{"tokenizer": "word", "encoder_widths": [80, 112, 176], "decoder_mlp_ratio": 4, "decoder_connector": "mlp", "steps": 9600}
Rows from block 5 of the image encoder of a small image captioner, named by matrix and row number. Each number is 500 + 40 x the weight over its row's rms, rounded and kept within 0 to 999. All counts start at 0. Numbers have three digits each.
After each channel's rows are labels from the 100 images, of 14976, where the channel reaches its highest value: "peak on" is the class under the peak; "strongest on" is what is common among them. Only what is clearly more common there than usual is listed. The data: rendered landscapes of hills, water and sky. In brackets: how many of the 100.
# conv: pointwise conv (encoder.blocks.5.conv.weight, 112x80x1x1), inputs 0-79

conv.68:517520528507519443569482615430500460545513480566403475540473506498498473507447559533549542512515574529515529516514529472479445468541514541497473489453464492498535423504561487514476573530445480469513530479422524442501526549429466472494491496
peak on: water (47)
strongest on: sunset (83); sun or moon in view (52)

conv.67:562416535530520531439573508528472486525535566481518461461497498520467445522496501474546431501505450450488539530505492521520537465547453599525491472546574541473532523475496469518490556515454542580442530579579504456506528509493467539502515560
peak on: steep ground (87)
strongest on: red mesas (95)

conv.10:449527481517537557511515538525450535538488560558520424451449535455486573478524453502483548494524453401560511537450487557500465456578472518507547468521544535487496519458470476561532516540598491477454510460520543519426556489507512495470493534
peak on: steep ground (51)
strongest on: sunset (57); purple alien crags (50)

conv.43:539497546577581474561494541468490502517563490471439472504470511496543458527432492481444433479472415604493480484426536482545502455490476474524455469524481504455561486509537517505553453463449481481495498502489547470524575464541472474572555487
peak on: water (92)
strongest on: water (99)

conv.46:457501477484535512435523524493490558589461485479566488472503521578541523493471523469489547510512439553481504478544533532534469527459458491486468472535463502450522515474424612471437466459541450531508451530501458560446531538498498587430454502
peak on: gentle ground (85)
strongest on: water (75); green hills (51)

conv.7:545507510524480488514431484468425479512435522494454496523460487550507471500561534483557496445512491628560507499467512498502516485461512509492553470504413489526461486517586482563532486505560553533551501515399450492475546448487498481564521564
peak on: water (77)
strongest on: water (87)

conv.47:523562603454471446424488488500503491492552522458538459489509511550536508495511508583507449500422519458468496505532434460554456474500530508513509455488503573505561495504497462450534524524499536480503489559572496510523599427448484547484576465
peak on: gentle ground (85)
strongest on: water (74); terraced slopes (52)

conv.34:493499532494494455525478493472504495507629427540539478415514489512481466474528506464516546487488542440537530459519484491476494476494516447466567513577441576488455448504547541510463520489525441515500537483435490438519450507396487469451490571
peak on: steep ground (51)
strongest on: sunset (56); red mesas (47)

conv.27:536482523480443477519498420536522484513516416459501474509438500463406529521498490486554538508519483508512514556476501525540514445452615562459518525453525512463468561468476519542454581515558485520465478601564472487516486546483500474502559537
peak on: steep ground (64)
strongest on: snowy peaks (47)

conv.45:411542506478473474404541518500533468517548548502570475441546528486533476463540491491494487462464527538524492546489474449534437522449499471494534453527461475428462588443497550513510503566570505471540440511529461535461465445547481433499490549
peak on: steep ground (54)
strongest on: purple alien crags (47)

conv.26:493486477498491502485507574521567473542470471528501589493381464493515430469452454572469534462496638508522476462584446454549451479473464473502477523540495542468531517486493516526477506530523496555450535499495461552489486475513522497554482464
peak on: water (25)
strongest on: sunset (82); land: red mesas (35); sun or moon in view (34)

conv.107:539548560526444485543503454547543477442476521525562503539510505519488539502525484565522479468605512504505492471465451590537534468481485467504500467503514572524473564456492542530513488450591490471546556485533455518568482569543533468454578492
peak on: steep ground (80)
strongest on: snowy peaks (55); purple alien crags (36)

conv.56:518474481473511555522499487569509520443497468458515534456483522507528486537545523552520537444481451511530471496422543512547499483530468457505550526476549454544542479485577565488481440513481604539397567518495467508500479545436512495404546475
peak on: steep ground (51)
strongest on: purple alien crags (92); fog (67)